From a checkpoint of a small image classifier.
Model: 4.48M parameters, 64-pixel images, arch resnet, norm batchnorm, activation gelu, depths [2, 5, 5], widths [64, 112, 192].
Data: trained on analogue clock faces, 195000 training examples.
Rows from block 7 of a small image classifier, named by matrix and row number. Rows with one number belong to one channel. Each number is 200 + 30 x the weight over its row's rms, rounded and kept within 0 to 999. All counts start at 0.
After each channel's rows are labels from the 100 images, of 14848, where the channel reaches its highest value: "strongest on" is what is common among them. Only what is clearly more common there than usual is listed. The data: analogue clock faces. In brackets: how many of the 100.
# convs0: first 3x3 conv, stride 2 (model.blocks.7.convs.0.weight, 192x112x3x3, each kernel summed), inputs 0-55
# convs1: second 3x3 conv (model.blocks.7.convs.1.weight, 192x192x3x3, transposed, each kernel summed), outputs 0-63

convs0.99,228,161,207,216,307,178,199,154,190,225,195,177,186,201,190,196,174,185,195,219,189,175,192,199,265,186,200,188,196,207,170,184,202,220,214,233,166,200,197,177,169,221,288,274,171,235,200,198,197,226,290,165,204,208,179,170
convs1.99,188,210,208,208,245,232,227,172,210,193,202,129,203,226,200,207,227,236,210,106,149,171,175,165,136,256,189,183,188,178,205,183,202,183,180,207,204,207,223,288,224,175,199,227,214,210,237,167,238,210,189,210,198,172,232,181,203,189,200,228,194,231,193,156
strongest on: hour 6 (43); minute hand past 6 (35); minutes: 30 to 34 (35)

convs0.55,189,194,165,169,203,224,195,201,185,199,203,170,222,162,165,144,185,199,175,172,184,189,197,213,193,195,201,166,192,175,186,232,212,190,184,188,115,151,203,186,208,133,177,197,175,115,180,221,183,138,104,176,215,212,189,187
convs1.55,178,186,179,188,234,217,180,194,193,181,195,166,209,295,209,188,174,175,209,208,151,198,217,192,207,225,205,211,201,225,210,218,210,170,170,190,169,183,221,213,182,221,243,210,227,247,166,225,189,187,208,171,245,193,203,226,246,211,204,196,174,192,213,213
strongest on: minute hand past 11 (100); minutes: 55 to 59 (100); hour 10 (28)

convs0.90,183,193,198,196,191,214,182,163,213,199,179,200,191,198,205,161,189,219,66,152,200,198,150,159,182,210,194,132,160,219,205,178,186,181,203,205,183,188,106,212,216,174,175,171,195,187,160,234,178,200,177,157,231,202,192,213
convs1.90,150,198,210,402,212,197,168,180,259,181,163,208,234,181,211,218,182,210,181,190,222,191,230,220,203,116,316,203,222,186,140,183,189,206,223,181,152,129,235,226,212,164,151,123,216,164,198,214,207,197,200,160,222,198,143,234,198,155,207,191,164,215,168,232
strongest on: hour 4 (97); minute hand past 2 (26); minutes: 10 to 14 (26)

convs0.98,188,218,156,190,194,239,193,196,204,204,193,184,193,189,163,187,209,188,194,187,222,194,201,199,197,199,208,197,205,207,174,207,201,183,150,205,124,143,185,197,218,140,214,210,216,120,224,172,194,117,115,178,221,242,181,171
convs1.98,173,184,180,181,234,185,169,220,231,178,215,191,217,342,203,203,181,164,211,223,163,191,197,178,231,224,201,206,203,228,201,194,186,177,182,199,178,193,199,220,181,196,215,207,250,205,178,221,172,199,204,176,245,170,209,210,229,234,219,191,169,184,206,208
strongest on: minute hand past 11 (100); minutes: 55 to 59 (100); hour 10 (25)

convs0.172,203,208,200,195,226,210,209,160,196,218,209,156,184,179,193,196,160,213,173,134,205,175,135,192,217,208,204,207,84,142,198,177,204,164,203,209,209,162,191,191,151,201,179,190,150,195,186,222,136,191,166,99,182,198,211,199
convs1.172,188,217,192,220,198,199,193,186,245,167,207,205,247,211,202,216,198,204,243,204,227,201,160,201,214,221,196,178,225,192,177,200,186,237,190,225,242,214,200,196,190,153,177,306,192,233,171,198,189,177,242,209,180,238,232,219,196,157,194,223,168,187,179,220
strongest on: hour 3 (99)

convs0.139,248,212,171,192,210,203,180,205,173,181,190,234,176,109,208,180,204,239,193,194,259,171,197,171,159,153,140,149,146,211,200,239,220,168,192,195,198,211,157,176,131,181,209,203,203,194,195,239,179,196,197,214,170,188,137,231
convs1.139,153,153,251,174,214,218,156,125,91,185,148,203,202,169,189,223,209,180,225,206,209,208,225,221,221,227,222,263,188,234,163,196,199,177,185,193,199,190,215,205,245,220,305,212,197,256,155,206,170,187,155,164,171,239,212,239,189,201,229,200,193,213,172,206
strongest on: hour 10 (99)

convs0.53,200,208,188,180,213,201,225,196,225,185,203,185,199,162,214,144,207,211,128,148,211,209,181,174,180,163,202,155,172,48,178,170,188,177,200,169,212,199,193,210,217,190,200,252,180,196,227,224,184,198,223,172,184,184,202,195
convs1.53,246,209,170,183,191,221,227,192,295,221,214,234,214,237,213,211,255,212,245,198,130,214,161,178,154,236,173,200,199,174,207,185,187,175,220,213,303,158,218,190,190,129,183,193,215,332,216,208,173,202,222,208,128,225,202,187,195,218,190,220,189,211,172,204
strongest on: hour 4 (96); minute hand past 3 (27); minutes: 15 to 19 (27)

convs0.16,206,205,203,173,277,159,183,184,237,187,194,170,189,240,194,154,187,193,214,194,224,170,214,186,214,205,98,217,197,180,191,144,229,190,200,311,207,174,216,224,211,205,300,182,165,226,216,179,166,159,196,200,188,223,212,189
convs1.16,231,101,169,195,200,203,240,179,227,172,191,154,163,211,197,196,123,213,231,208,185,153,207,195,160,238,184,195,206,170,226,186,221,195,225,232,188,218,197,322,186,191,194,221,194,206,161,208,245,211,213,215,203,216,217,213,164,205,236,198,196,213,199,199
strongest on: hour 7 (62); hour 1 (30); minute hand past 7 (29); minutes: 35 to 39 (29)

convs0.174,186,208,176,192,202,205,213,191,246,197,185,170,179,173,203,186,199,224,105,184,212,204,106,184,201,196,218,165,133,207,199,197,189,156,191,189,138,185,135,197,202,155,195,198,223,151,154,217,170,211,180,161,203,221,206,217
convs1.174,152,206,228,322,220,205,197,203,252,171,129,186,213,174,209,210,160,215,186,188,187,188,174,203,196,127,290,186,193,204,117,163,204,198,211,167,145,114,226,225,235,173,144,224,209,163,136,231,235,177,193,208,213,202,199,249,222,170,181,179,178,213,136,227
strongest on: hour 4 (51); hour 5 (49); minute hand past 11 (44); minutes: 55 to 59 (44)

convs0.47,94,206,213,221,113,228,197,203,219,88,197,209,193,192,212,226,107,230,190,179,220,179,212,204,139,204,189,200,169,193,155,195,187,208,170,206,189,148,201,219,221,210,218,194,209,160,215,162,207,223,195,220,203,208,216,229
convs1.47,173,204,223,198,176,211,141,235,201,251,206,191,114,189,185,196,179,229,183,196,202,209,204,210,191,203,182,227,200,269,210,194,247,214,234,197,205,193,198,208,184,221,163,180,207,154,228,227,201,152,202,153,228,190,153,202,191,212,203,186,150,197,211,277
strongest on: minute hand past 11 (42); minutes: 55 to 59 (42); hour 5 (36)

convs0.0,194,226,206,117,197,180,197,239,195,195,171,223,181,195,197,187,198,228,120,201,190,182,192,208,209,164,89,194,201,129,195,170,193,193,200,211,180,201,198,228,178,221,263,194,160,181,227,176,151,198,198,191,174,202,124,192
convs1.0,234,93,192,147,212,185,169,212,223,200,196,205,208,189,184,204,205,214,233,210,207,214,239,181,211,244,124,233,224,215,239,193,165,193,231,253,260,206,224,255,202,202,197,203,178,264,157,200,183,177,185,188,153,193,186,227,152,203,234,173,191,222,196,211
strongest on: hour 7 (100)

convs0.121,215,215,209,202,194,202,181,211,211,184,204,181,212,177,195,185,208,204,63,195,201,199,153,198,202,194,186,189,167,193,172,181,208,189,194,192,175,186,94,226,213,167,221,236,216,190,206,216,189,192,234,182,229,215,199,214
convs1.121,204,212,233,289,237,204,163,191,266,222,123,200,246,177,210,213,217,205,140,200,209,182,256,150,214,250,198,210,208,201,217,199,165,204,226,254,161,137,230,255,220,223,176,194,186,178,155,188,194,207,216,193,216,176,201,254,199,163,205,166,195,214,198,216
strongest on: hour 5 (82); minute hand past 4 (31); minutes: 20 to 24 (31)